config = dict(
    encoder_inner_norm=False,
    encoder_shared_expert=False,
    latent_channels=8,
    decoder_upsampling='nearest_conv',
    weight_decay=0.5,
)
Rows from block 5 of the encoder of a small image VAE, named by matrix and row number. Rows with one number within an expert belong to one neuron, the router's apart. Each number is 50 + 15 x the weight over its row's rms, rounded and kept within 0 to 99. All counts start at 0.
Before each expert's rows are labels from the 100 images, of 14976, where the router gives the expert most weight on average: "top examples" is what is common among them; "patch colour" is the nearest of a few named colours to the mean colour under the peak. Only what is clearly more common there than usual is listed. The data: rendered scenes of toy objects such as cars, trees, mugs and chairs. In brackets: how many of the 100, against the usual share in percent.
# router: slot weights (encoder.blocks.5.mlp.router.weight, 16x160, trained with AdamW), inputs 0-79
# up: expert up (encoder.blocks.5.mlp.up, 8x160x160), inputs 0-79
# down: expert down (encoder.blocks.5.mlp.down, 8x160x160, transposed), outputs 0-79

# expert 0
top examples: count: one (64 vs 33.3)
patch colour: purple (31 vs 2.9); blue (31 vs 4.3)
router.0:64 56 51 70 61 60 44 16 57 65 66 62 26 24 59 40 70 53 48 26 74 36 55 52 46 44 63 21 58 60 44 78 47 57 49 37 69 63 36 59 61 69 27 60 36 47 75 34 61 50 66 26 33 69 32 57 52 53 26 33 67 79 77 59 27 55 47 51 19 51 51 71 32 26 38 60 75 65 52 51
router.1:55 55 55 78 58 55 49 25 66 68 64 62 36 23 65 34 67 63 42 24 80 34 56 59 48 41 51 25 50 64 52 67 54 56 59 25 63 56 27 52 57 66 34 57 37 42 64 33 63 50 74 25 29 70 36 59 58 53 24 43 78 79 69 60 31 54 44 54 15 41 52 74 37 22 44 68 78 65 56 61
up.1:42 41 39 45 40 69 47 64 40 30 52 45 61 85 41 47 43 41 58 68 13 78 38 65 42 37 43 70 54 39 81 42 53 65 58 25 47 36 76 39 42 31 54 34 40 52 68 62 33 41 55 60 68 12 38 35 49 55 42 51 67 10 13 69 56 27 54 34 77 27 47 30 74 51 64 55 21 55 55 39
down.1:33 53 63 58 48 53 72 82 65 58 56 47 50 57 39 38 50 98 45 55 26 60 24 54 36 73 48 33 28 40 73 37 81 25 74 62 31 63 48 53 48 39 74 65 61 55 32 56 42 70 42 47 54 49 65 36 30 42 40 59 60 38 55 46 62 63 56 79 73 60 55 33 67 44 49 17 41 51 52 45
up.2:52 51 70 67 54 46 48 16 60 56 71 60 87 66 72 42 48 55 21 28 25 37 62 30 45 64 59 70 50 70 39 08 40 58 51 54 51 44 60 60 49 42 57 53 71 45 20 56 26 55 67 50 66 52 42 44 47 61 64 58 43 57 32 41 35 67 39 26 78 56 40 46 76 69 42 47 61 47 49 44
down.2:48 40 49 54 67 49 66 71 60 62 13 38 51 62 15 15 77 47 54 67 63 44 57 29 71 56 25 44 34 42 42 39 41 60 42 38 27 55 54 50 63 40 39 42 47 72 64 31 67 56 45 53 49 31 50 55 48 51 51 51 48 52 24 82 75 50 63 73 47 35 48 50 61 26 66 31 44 53 30 61
up.3:37 51 54 59 21 43 46 54 39 26 59 77 57 54 33 45 46 38 56 62 33 64 35 31 52 30 42 78 63 61 70 40 55 45 62 34 34 37 51 44 47 20 64 82 51 60 42 57 57 54 68 70 71 14 49 13 41 38 58 34 35 12 21 38 71 35 36 49 83 60 51 39 66 73 54 42 31 61 51 59
down.3:29 41 47 52 32 57 47 77 69 64 51 44 52 51 58 48 61 88 56 49 39 88 22 57 59 66 56 49 65 53 99 40 53 41 80 76 56 58 46 73 60 54 65 38 48 56 60 58 16 61 53 58 69 70 55 55 50 40 39 62 52 77 47 80 54 42 42 66 56 59 91 26 37 50 50 26 55 61 65 48
up.4:38 55 41 31 55 34 37 53 19 37 41 39 48 39 39 62 57 63 39 38 59 53 51 34 47 44 46 63 62 45 41 62 40 56 52 72 67 47 54 38 61 09 59 50 66 55 35 52 45 32 47 39 86 52 44 00 48 50 50 92 36 62 94 57 49 62 52 34 55 54 28 75 72 61 54 51 37 59 54 56
down.4:71 68 52 52 83 51 77 59 59 72 44 59 77 71 18 37 49 50 77 40 41 41 35 68 30 45 43 70 47 51 70 27 70 36 45 66 44 44 46 41 77 71 59 44 27 48 75 33 54 56 42 53 38 58 62 99 54 60 16 33 40 65 49 81 39 28 41 58 33 53 71 18 43 26 43 28 34 37 45 39
up.5:36 38 65 58 44 60 42 57 47 64 52 46 78 44 69 50 48 52 39 74 47 34 35 68 40 50 38 35 46 64 65 44 61 42 54 41 56 59 55 66 71 01 44 65 55 42 25 48 37 49 41 33 59 72 53 00 43 45 38 28 68 78 60 46 56 61 63 45 57 51 52 66 27 33 57 51 83 66 41 36
down.5:88 22 50 25 80 62 73 50 59 33 61 48 65 74 12 43 65 36 58 64 63 55 51 51 53 52 51 48 61 51 36 28 54 87 49 56 36 78 52 28 57 66 69 47 51 34 49 43 61 63 55 45 38 06 42 77 36 55 68 88 29 30 41 14 41 57 41 61 51 60 64 47 68 50 38 67 37 48 23 47
up.6:55 45 54 75 47 39 50 55 56 63 66 41 48 21 74 50 53 54 46 33 50 27 52 47 62 49 61 06 58 56 58 33 57 64 52 55 50 38 44 61 67 00 32 40 42 53 52 62 54 39 38 30 62 67 32 00 46 55 19 18 64 73 56 35 41 57 65 70 42 35 58 52 44 44 43 40 74 52 47 41
down.6:33 62 54 39 92 40 64 31 74 49 51 64 61 68 38 59 48 49 59 40 69 64 39 56 62 31 51 39 53 25 12 65 54 64 12 28 49 51 45 33 17 93 38 53 60 33 40 59 57 42 46 52 57 61 63 47 45 56 61 58 88 46 64 58 46 49 39 71 56 44 02 83 80 35 58 65 48 36 53 59
up.7:47 39 53 53 25 55 53 72 55 35 28 33 76 99 27 42 37 35 58 68 29 61 39 81 64 44 24 47 31 52 81 27 57 58 78 46 61 45 53 60 33 08 64 47 50 49 66 70 29 43 48 60 80 16 39 27 65 51 59 55 58 01 18 55 58 39 38 54 73 34 53 58 67 72 68 67 30 46 59 45
down.7:22 39 63 44 38 60 75 89 51 42 63 37 83 47 37 50 51 91 40 54 31 49 46 60 33 69 62 45 62 75 76 16 75 26 85 54 56 36 45 80 65 33 68 48 54 34 37 55 47 65 53 47 52 48 61 39 34 44 52 57 55 52 51 71 53 52 54 66 60 89 76 32 36 46 66 33 47 58 56 61
up.8:57 79 47 56 53 60 49 50 71 45 77 19 51 40 77 38 33 54 73 59 41 53 57 39 24 52 61 67 53 44 48 31 55 41 75 33 76 38 69 39 69 70 46 24 56 62 38 90 67 56 57 35 45 57 76 90 61 51 62 46 60 46 56 30 43 30 50 63 71 51 58 04 72 67 52 55 73 82 45 31
down.8:52 33 25 48 57 55 58 53 64 18 33 47 48 44 32 39 33 45 37 44 67 50 24 54 57 48 46 40 53 39 60 09 42 73 67 55 26 59 61 73 42 46 55 47 63 50 61 13 39 45 37 56 17 37 82 19 17 30 44 54 73 47 39 37 56 74 55 62 38 32 58 61 82 21 62 55 46 29 44 59
up.9:45 32 48 31 41 53 24 73 63 48 48 53 76 97 35 31 36 53 37 67 34 51 63 57 48 54 25 68 23 55 66 18 42 64 62 58 58 55 59 46 35 17 50 48 81 48 34 54 28 49 38 49 85 55 33 41 51 58 68 64 50 35 45 48 41 76 57 53 73 45 62 38 32 63 65 55 55 41 43 47
down.9:38 53 69 64 59 58 64 87 45 66 74 50 56 41 46 45 37 85 53 57 36 73 45 83 46 39 62 51 61 52 95 36 71 28 77 62 69 38 51 73 62 64 81 52 52 47 46 58 14 68 33 56 16 69 30 17 59 37 42 58 56 51 44 56 66 39 53 59 72 68 85 24 37 60 56 27 23 38 48 44

# expert 1
top examples: count: three (64 vs 32.9); black object (42 vs 14.8)
patch colour: grey (81 vs 22.2)
router.2:65 80 68 65 61 73 67 42 54 66 36 55 40 47 53 28 57 50 57 65 50 39 63 19 51 49 51 41 70 39 47 79 63 64 34 23 57 66 46 50 14 65 31 28 22 53 29 35 76 26 64 29 26 57 64 77 44 49 39 70 68 64 47 49 57 38 53 62 45 45 51 70 36 43 50 90 59 55 60 53
router.3:41 59 58 34 43 63 51 72 47 36 41 35 60 87 35 43 57 41 60 58 43 53 58 32 58 66 47 73 52 33 50 53 26 32 64 60 27 22 61 48 49 35 73 38 56 57 36 68 47 52 26 55 71 17 51 40 68 34 77 58 07 25 26 38 53 36 73 36 68 59 57 21 47 82 68 50 37 41 42 36
up.1:39 30 49 49 50 31 46 66 47 30 48 56 71 57 46 56 49 63 41 48 42 53 38 49 53 34 69 76 64 62 60 13 47 51 68 50 52 40 39 39 75 00 54 76 73 63 38 66 47 49 30 52 88 53 64 04 65 40 57 51 43 35 54 48 61 57 47 42 55 83 57 42 70 59 48 39 48 21 45 77
down.1:48 38 66 63 67 70 64 50 71 48 58 49 47 59 57 57 50 38 40 54 51 64 53 45 31 46 37 44 42 46 46 71 77 40 73 55 31 61 58 74 47 70 76 31 48 52 72 32 10 69 51 63 31 25 43 78 64 37 49 51 54 55 47 54 60 59 50 41 45 67 52 45 28 27 72 46 53 45 42 32
up.2:31 12 53 40 49 42 43 50 51 33 57 53 63 41 44 62 31 54 51 57 49 67 31 39 54 23 75 57 37 60 52 21 41 37 63 46 50 28 45 33 56 00 51 54 53 69 26 61 45 67 53 53 66 60 44 00 54 38 32 61 69 51 65 54 59 46 54 55 49 67 48 61 41 55 54 39 67 29 42 51
down.2:42 48 76 80 59 64 55 59 55 52 81 39 53 45 56 52 59 48 25 27 57 66 58 40 39 57 39 44 60 53 31 44 60 50 67 71 21 64 42 78 53 66 64 48 72 62 68 36 24 64 26 64 37 76 23 73 69 56 48 36 51 42 42 46 45 81 31 34 36 94 48 47 48 34 64 37 57 55 37 65
up.3:80 70 61 82 57 63 56 23 58 63 48 52 56 05 75 42 24 60 42 66 71 45 69 51 67 46 41 09 38 59 66 42 60 51 55 16 40 49 43 44 37 35 52 51 42 45 56 32 66 25 64 43 41 68 56 41 58 34 46 50 82 58 40 52 61 41 48 41 57 45 56 56 46 23 42 56 59 56 66 71
down.3:51 57 41 27 49 42 41 49 41 51 47 42 43 58 44 52 66 54 68 36 54 28 58 52 55 60 56 54 55 50 46 62 16 60 06 40 57 44 45 25 31 40 17 68 47 45 57 54 93 27 61 35 49 57 46 37 46 64 51 48 44 54 51 36 24 45 49 55 42 20 46 60 54 58 40 91 61 59 51 39
up.4:62 53 41 09 62 59 38 58 56 51 42 24 24 76 32 64 22 30 47 42 56 68 71 40 39 85 54 66 31 51 52 64 50 63 64 75 59 66 53 55 50 47 59 14 51 58 44 52 47 56 47 45 49 33 53 46 43 67 53 59 27 39 45 51 43 54 50 11 44 69 44 19 47 84 56 33 43 82 58 24
down.4:34 52 42 70 41 33 63 80 51 49 72 67 65 30 46 61 37 64 47 42 44 77 36 60 31 32 42 59 49 51 54 36 78 29 89 84 47 55 57 65 77 46 74 40 44 42 43 49 19 88 39 59 57 62 39 27 36 48 38 60 50 47 36 58 65 50 50 71 66 67 42 32 50 65 46 04 25 46 50 57
up.5:56 36 53 55 41 56 64 70 51 49 62 42 70 31 56 61 38 83 51 68 53 46 40 59 57 47 53 35 62 76 48 24 71 38 49 40 54 57 44 58 62 00 19 61 48 62 47 65 59 39 57 63 72 64 63 00 41 35 31 25 76 48 53 50 61 59 44 34 34 62 56 43 40 42 31 32 74 46 63 55
down.5:10 50 57 46 34 34 34 42 55 72 61 43 58 56 38 63 36 46 62 22 51 42 50 58 45 43 45 41 35 62 51 73 32 65 59 79 39 42 44 77 63 73 66 23 61 49 26 25 27 61 66 37 18 70 11 73 40 67 41 55 43 54 35 67 26 47 34 60 72 38 54 63 20 54 48 52 54 54 53 51
up.6:54 58 49 85 49 51 56 12 51 68 58 46 41 14 74 48 46 64 48 67 32 68 28 57 59 39 33 31 40 66 59 45 38 41 57 31 30 44 46 60 46 12 50 49 20 56 45 49 98 21 61 44 02 47 65 59 51 41 35 43 73 50 49 56 61 13 45 39 55 49 55 45 63 25 55 71 66 46 61 67
down.6:60 69 53 18 45 49 41 61 34 39 51 45 45 85 34 46 65 57 69 28 66 14 56 37 45 69 65 47 69 45 61 48 39 76 16 30 58 63 51 26 46 48 21 41 58 45 49 54 65 30 57 59 67 41 46 33 40 70 52 58 32 53 49 48 26 72 44 42 39 35 52 82 52 58 36 63 47 53 46 50
up.7:46 54 51 75 37 62 35 25 54 72 60 61 49 18 62 36 54 67 47 63 57 36 43 49 54 31 47 59 67 34 47 46 43 55 46 36 66 41 38 50 23 66 42 68 46 50 71 42 32 42 53 45 33 87 30 62 60 34 31 67 58 89 63 55 45 62 30 63 46 52 50 61 46 04 58 52 66 45 64 65
down.7:68 58 59 31 50 60 39 19 39 55 25 36 48 51 58 49 61 37 59 53 54 29 63 44 68 62 54 40 54 50 42 61 11 59 15 20 47 40 44 40 17 57 31 65 43 49 63 52 89 10 71 38 44 46 59 64 58 49 51 32 59 41 49 39 26 42 49 40 24 15 54 79 52 38 53 92 68 60 52 48
up.8:54 60 58 65 43 63 40 32 51 72 66 72 40 27 71 36 39 51 41 44 58 45 46 46 66 37 47 49 48 43 51 58 41 56 39 30 60 47 31 52 28 91 55 57 35 38 59 42 34 44 61 40 29 99 27 91 59 34 24 69 71 77 50 53 47 53 29 54 54 27 44 67 39 21 51 67 73 60 59 64
down.8:68 60 57 31 54 51 34 20 41 49 28 42 47 51 49 48 64 42 61 54 51 25 60 43 68 60 53 44 51 47 41 63 16 56 10 26 52 39 43 36 15 49 24 63 40 49 64 53 92 07 69 34 48 45 57 56 54 50 53 41 60 45 48 42 26 42 48 45 24 18 51 76 60 40 54 93 62 54 52 43
up.9:49 43 63 33 30 45 60 70 47 37 64 16 39 74 61 51 41 50 43 61 58 53 39 79 34 70 57 41 46 69 46 27 71 68 77 53 49 55 45 44 71 44 36 38 53 49 41 47 46 58 59 42 54 14 46 52 35 44 52 35 83 17 21 48 35 45 45 40 33 29 41 53 51 73 55 38 54 70 39 29
down.9:25 46 39 79 50 43 46 74 61 59 70 62 66 24 42 50 37 75 35 29 52 74 59 46 45 44 52 50 44 64 58 38 63 41 91 83 61 49 61 69 63 55 71 36 73 42 19 35 24 76 26 70 51 67 32 43 53 48 45 59 33 58 60 54 49 66 54 54 62 99 56 28 36 67 51 18 47 39 50 62

# expert 4
top examples: count: one (69 vs 33.3)
patch colour: grey (53 vs 22.2); green (33 vs 6)
router.8:67 69 64 79 44 50 43 16 53 69 57 57 34 19 68 38 61 42 42 28 75 28 49 61 50 56 52 24 64 61 38 75 48 70 54 40 55 60 24 58 55 65 27 66 38 43 51 44 75 48 69 35 37 73 43 54 43 36 22 35 66 65 62 48 15 48 45 47 24 38 50 73 36 30 41 60 74 60 52 67
router.9:72 74 61 73 46 55 48 26 58 67 64 70 34 22 68 34 63 44 41 25 74 43 45 59 46 50 57 29 55 58 40 67 51 65 58 48 55 63 25 64 47 68 32 64 35 49 59 47 75 47 63 37 33 71 31 51 49 35 21 26 69 66 60 50 23 49 40 53 26 39 49 81 36 22 39 50 74 61 44 61
up.1:52 58 49 61 63 34 68 60 32 54 51 53 35 61 61 29 34 53 60 40 64 46 69 60 31 74 58 89 56 24 52 47 23 63 43 49 34 55 28 44 27 35 65 44 45 61 49 52 10 42 62 46 59 25 58 23 65 44 43 51 41 36 46 47 66 57 60 59 49 36 36 57 67 67 29 56 38 51 42 40
down.1:60 45 46 37 48 61 52 61 52 32 72 63 58 58 43 56 76 73 55 62 23 70 31 44 25 61 15 30 34 59 35 45 99 24 50 24 63 47 44 64 60 59 74 58 63 27 43 59 49 77 32 51 43 07 41 75 46 34 19 58 58 52 37 64 60 34 52 69 75 66 67 66 65 56 50 41 63 40 67 50
up.2:39 59 24 35 52 57 64 91 43 35 57 21 70 42 33 40 58 34 52 64 45 59 43 55 53 44 36 64 51 39 54 42 47 54 43 42 57 29 71 48 29 49 76 24 49 59 60 54 66 40 51 59 30 32 60 54 42 46 59 61 41 14 28 53 57 22 49 54 68 40 30 53 73 64 53 37 36 57 59 66
down.2:37 43 23 59 69 39 26 70 69 50 50 49 54 64 54 41 43 45 71 80 40 81 26 57 07 46 41 63 70 58 57 37 48 40 77 56 28 63 52 58 80 27 59 46 43 42 37 60 43 65 39 71 62 69 55 38 19 40 78 49 33 37 26 78 63 54 44 27 71 59 60 27 38 24 71 57 29 42 57 48
up.3:35 39 50 40 01 44 52 69 34 28 42 68 74 69 45 45 48 49 51 42 20 76 26 61 50 31 60 71 36 64 62 27 39 48 69 42 44 49 74 38 38 37 60 50 66 49 65 36 54 51 64 67 48 07 42 61 48 31 61 55 49 23 45 57 75 06 35 48 82 52 62 59 47 51 57 52 55 54 53 64
down.3:47 50 37 67 78 47 81 66 76 44 50 45 43 58 58 58 47 85 57 57 34 56 24 62 22 56 43 58 57 45 53 56 63 36 82 59 21 52 47 71 63 47 68 41 55 39 38 53 12 65 43 55 34 43 57 21 42 46 50 66 37 49 42 69 63 64 46 40 64 72 68 36 60 36 45 58 28 46 57 47
up.4:48 35 56 48 39 54 52 76 33 24 24 38 54 75 20 50 62 52 33 70 39 62 66 47 52 58 52 56 47 39 67 25 46 53 48 59 57 49 66 42 47 26 55 47 61 52 28 53 24 53 46 53 83 06 38 33 48 44 76 32 52 03 22 42 75 53 71 43 64 29 47 49 66 60 46 11 22 50 44 46
down.4:24 54 42 58 12 44 47 87 74 51 82 56 61 46 59 37 32 86 43 70 25 57 52 64 23 32 45 54 51 54 65 37 88 27 74 58 54 56 52 80 59 45 76 54 46 37 48 61 25 66 44 47 43 38 51 24 44 52 49 78 51 39 52 59 47 62 42 38 59 65 73 48 54 56 54 23 36 30 46 51
up.5:44 27 61 32 38 54 46 62 63 20 49 40 50 89 35 57 47 50 55 35 54 62 32 59 45 59 29 52 48 35 60 22 27 60 68 65 44 52 28 68 29 59 53 70 51 50 40 54 17 51 65 32 85 24 49 77 49 54 64 67 49 25 28 51 60 48 65 28 57 41 34 51 43 62 82 62 47 56 65 39
down.5:26 51 55 73 44 52 45 85 41 38 53 64 51 37 34 43 42 69 84 75 09 66 67 36 34 74 68 70 53 35 48 53 59 37 59 68 42 37 41 55 67 15 52 53 52 52 38 42 36 63 57 63 38 37 54 25 34 56 57 61 70 47 48 67 61 45 49 87 65 69 78 11 65 70 52 30 41 32 31 58
up.6:34 41 32 27 46 46 84 70 35 44 72 51 42 54 18 60 46 67 55 58 29 80 40 64 52 63 69 62 25 58 55 43 46 66 18 32 48 33 58 57 28 53 72 51 38 38 47 39 84 44 57 47 18 66 50 63 54 45 36 54 34 52 23 50 44 43 54 51 51 71 31 66 28 73 46 70 41 57 54 53
down.6:56 46 46 49 77 58 46 56 45 62 55 53 48 62 78 34 65 60 55 68 30 19 28 41 64 62 36 53 72 42 68 53 99 21 52 75 48 28 38 47 71 46 31 47 63 58 52 49 27 53 50 75 56 57 55 63 40 37 67 17 46 69 42 56 37 69 65 36 59 59 65 49 59 55 63 17 58 41 56 61
up.7:58 58 41 44 57 28 75 89 46 57 41 39 92 49 41 35 65 51 60 74 39 29 52 39 32 16 59 48 43 41 57 31 40 53 33 32 48 33 58 38 48 33 51 31 42 45 28 55 59 47 24 63 52 33 66 39 42 48 65 72 50 49 36 42 62 47 77 42 34 46 45 65 74 71 42 66 39 34 57 56
down.7:57 44 61 42 88 48 41 51 58 48 67 60 62 39 46 58 38 54 66 48 49 47 25 41 08 61 47 83 19 70 37 47 61 39 76 74 47 60 56 69 66 64 45 43 49 39 80 51 25 57 57 62 25 53 42 29 12 68 49 66 31 59 31 54 49 57 33 52 56 58 61 32 16 66 36 26 53 50 54 48
up.8:59 53 52 44 44 55 79 41 61 75 44 48 58 95 21 46 46 45 56 52 42 21 30 55 54 45 54 62 69 45 58 56 65 54 43 55 34 49 66 35 68 25 40 17 56 32 44 61 32 32 42 73 75 00 48 30 47 54 50 06 44 35 25 44 73 52 65 68 62 36 64 39 72 83 29 66 37 50 45 37
down.8:49 39 45 36 31 58 69 72 37 41 71 45 64 36 50 65 47 67 43 66 41 69 36 35 44 62 58 46 46 19 46 53 39 32 60 69 56 59 53 45 38 66 77 29 53 41 56 38 35 69 62 57 74 30 39 36 35 40 52 99 65 62 42 79 44 38 48 72 79 62 36 55 24 57 50 49 39 53 18 57
up.9:30 64 45 52 42 52 56 64 36 67 45 44 40 42 44 77 61 58 38 45 10 68 72 33 64 73 60 45 38 42 45 60 56 38 59 45 54 59 79 61 48 79 30 23 49 46 42 63 27 44 72 17 50 74 37 72 83 60 49 44 67 23 54 45 41 45 75 61 61 34 45 43 45 58 53 27 38 59 45 39
down.9:52 53 59 53 70 54 27 44 47 69 50 24 70 70 55 47 55 61 73 72 69 41 41 63 52 45 33 56 60 45 53 05 79 65 48 33 46 40 44 52 44 37 54 49 61 50 58 42 47 41 25 55 35 24 74 61 28 55 36 67 25 72 63 72 62 37 17 12 30 65 50 62 61 42 40 63 56 48 40 45

# expert 2
top examples: count: one (72 vs 33.3)
patch colour: yellow (30 vs 1.1)
router.4:61 51 57 88 63 48 41 25 61 72 68 74 41 25 59 46 57 50 43 34 74 31 56 68 47 49 70 27 63 61 44 70 54 62 40 27 61 53 28 65 51 57 30 67 24 39 69 39 60 57 68 42 29 72 39 63 49 36 21 36 69 73 71 42 32 61 62 47 37 55 56 67 44 32 44 71 72 60 58 66
router.5:61 59 70 74 56 49 37 23 59 62 58 75 34 21 62 54 64 50 39 45 75 31 49 57 47 44 70 27 61 68 42 68 47 70 37 23 64 56 25 58 46 67 39 73 33 42 67 44 59 37 68 36 32 68 40 68 42 32 20 31 68 69 70 60 23 67 62 49 30 52 47 64 31 31 44 64 68 60 57 54
up.1:35 34 27 30 33 58 44 72 39 10 56 67 47 67 44 35 70 37 61 45 44 52 38 44 37 55 44 58 79 16 63 29 50 51 31 79 33 46 53 48 56 14 69 46 59 55 59 46 62 71 45 51 73 35 47 08 39 51 77 28 19 33 60 33 58 58 38 57 71 47 45 26 61 73 68 51 39 55 39 49
down.1:36 56 61 66 55 48 58 63 62 79 57 53 48 49 48 49 55 68 69 66 38 44 45 58 25 19 56 50 15 39 34 56 76 51 77 49 63 69 43 45 65 57 74 32 47 58 37 58 11 56 64 59 37 34 52 22 61 41 40 53 53 51 35 64 57 54 42 54 92 76 46 43 82 37 48 29 31 39 70 46
up.2:43 85 39 46 56 36 56 57 59 52 43 48 40 23 41 51 60 57 29 27 71 55 73 31 25 63 66 67 26 96 26 49 52 72 50 62 63 63 45 36 49 99 46 29 61 48 35 44 54 51 35 75 61 81 21 74 39 51 50 45 23 21 66 26 25 40 43 40 37 53 55 31 32 51 52 63 40 58 48 61
down.2:66 40 58 76 37 49 53 32 36 38 38 59 63 76 45 54 51 49 65 71 61 40 63 79 77 34 41 27 65 32 66 45 30 53 67 47 44 30 62 47 44 34 80 67 43 63 63 69 20 25 69 53 37 28 82 30 36 33 43 77 61 63 54 65 81 77 67 23 47 39 26 58 72 41 53 54 44 69 79 58
up.3:57 53 49 58 65 59 50 06 53 41 44 63 09 20 63 57 10 57 62 33 42 55 32 53 61 47 44 41 53 45 48 35 34 50 65 50 39 30 39 51 34 47 68 46 55 49 67 37 57 55 71 50 49 67 48 67 55 55 27 60 48 61 46 60 37 17 53 61 59 47 27 39 65 61 61 76 32 73 62 59
down.3:51 48 47 44 60 56 55 61 38 26 69 46 49 78 44 27 79 37 47 81 53 64 55 42 75 36 54 41 33 27 54 74 03 55 11 63 38 73 35 39 44 48 32 63 47 50 58 52 48 55 33 56 61 45 70 63 47 28 45 20 42 59 46 54 60 69 51 23 46 48 57 62 69 29 38 40 30 44 29 48
up.4:50 68 61 64 41 49 62 36 62 70 70 53 63 47 56 42 46 58 51 52 81 41 50 61 62 37 52 27 43 63 56 37 49 77 38 46 45 46 57 52 43 01 52 43 37 43 47 53 55 38 42 48 33 64 60 00 64 55 68 32 68 65 51 52 56 27 47 45 21 51 49 59 58 20 33 38 55 42 51 57
down.4:80 25 34 48 47 59 25 36 41 59 59 45 49 43 84 40 54 18 34 48 81 14 63 42 53 27 40 65 53 45 43 36 37 56 41 47 29 55 50 48 38 82 23 66 57 44 82 46 87 35 68 45 44 38 55 75 40 65 67 26 65 29 44 47 34 59 67 70 33 50 53 74 35 71 58 63 60 82 19 40
up.5:25 50 54 31 37 39 23 35 42 63 52 33 77 89 49 66 28 57 42 43 33 72 29 54 35 35 28 59 30 68 56 32 59 54 73 52 60 47 70 59 49 48 48 30 59 48 45 67 33 39 54 70 50 21 36 36 39 42 58 97 19 24 39 83 63 41 17 36 46 44 53 43 40 53 39 54 25 58 55 53
down.5:33 70 40 61 34 59 67 92 56 54 46 34 42 53 46 32 32 76 28 80 29 37 68 36 44 38 37 73 37 75 64 41 76 31 67 55 33 62 27 80 59 28 78 41 59 51 37 35 19 66 59 39 60 23 56 61 41 43 58 43 63 48 34 50 71 40 46 76 66 68 93 46 59 56 70 40 50 65 59 51
up.6:44 56 48 44 55 64 56 49 57 44 31 20 53 80 35 52 45 51 68 54 39 77 29 53 52 43 34 72 42 42 77 43 56 41 57 34 42 61 76 52 42 31 53 39 18 62 67 47 52 37 48 49 37 14 66 44 46 47 63 53 59 19 11 69 66 18 51 47 70 15 44 25 70 74 36 49 40 70 66 40
down.6:48 46 60 58 00 42 57 91 40 37 70 59 40 46 45 48 37 37 39 57 29 39 27 59 18 57 65 53 47 48 77 57 62 35 81 71 52 46 41 54 59 41 75 54 64 48 53 61 24 75 52 60 40 65 45 05 50 43 52 49 36 27 55 47 68 53 40 71 78 69 59 42 30 59 53 38 30 55 40 54
up.7:25 59 58 40 45 33 71 92 58 38 64 62 75 85 38 38 59 64 56 49 26 52 51 59 49 62 40 49 42 55 40 15 41 50 60 50 44 41 76 45 31 37 42 24 83 37 27 66 39 45 54 56 63 23 52 64 49 42 88 40 38 27 33 23 45 63 58 65 54 47 64 55 49 71 44 57 64 36 49 47
down.7:36 50 44 55 00 55 60 66 48 46 59 42 54 58 60 57 38 77 34 65 28 56 52 54 29 40 64 51 33 58 45 68 99 42 74 59 46 46 45 54 69 53 61 38 58 58 40 45 19 49 29 69 36 32 43 24 30 49 41 49 79 57 47 63 62 46 45 41 69 60 55 34 04 46 62 24 54 52 55 58
up.8:68 50 38 36 56 45 63 54 48 13 96 68 37 79 35 66 64 66 54 34 44 59 57 21 46 61 54 64 36 55 38 48 70 51 41 62 43 63 43 54 53 57 26 64 66 69 21 71 59 38 56 35 85 65 51 54 35 54 41 49 67 15 45 37 46 31 64 39 59 54 70 53 64 57 22 39 38 30 34 23
down.8:43 55 65 72 64 50 40 50 39 39 61 59 35 39 43 41 30 38 15 70 31 23 35 58 33 76 46 51 58 50 20 89 53 49 66 45 41 66 65 58 81 54 56 41 37 22 33 57 28 62 60 68 56 22 26 00 38 48 85 59 50 59 51 63 57 76 40 83 65 11 53 62 37 38 64 60 38 59 60 62
up.9:51 42 57 63 36 65 59 47 44 18 56 61 55 77 39 39 47 51 65 60 26 38 22 55 32 51 32 51 82 05 65 43 37 55 53 49 31 53 51 48 40 18 65 60 59 52 27 43 23 68 66 36 66 39 60 45 57 50 49 25 56 38 30 60 83 24 61 58 75 54 59 43 50 26 67 51 42 59 39 45
down.9:56 52 35 50 67 51 56 65 33 49 62 43 57 69 39 40 47 61 79 64 26 67 62 63 23 49 44 25 66 58 75 34 73 41 54 61 81 60 48 49 71 71 38 38 68 69 54 56 34 71 46 74 45 68 58 26 63 28 50 52 68 41 33 67 50 61 35 77 55 45 47 42 12 75 74 44 44 55 46 63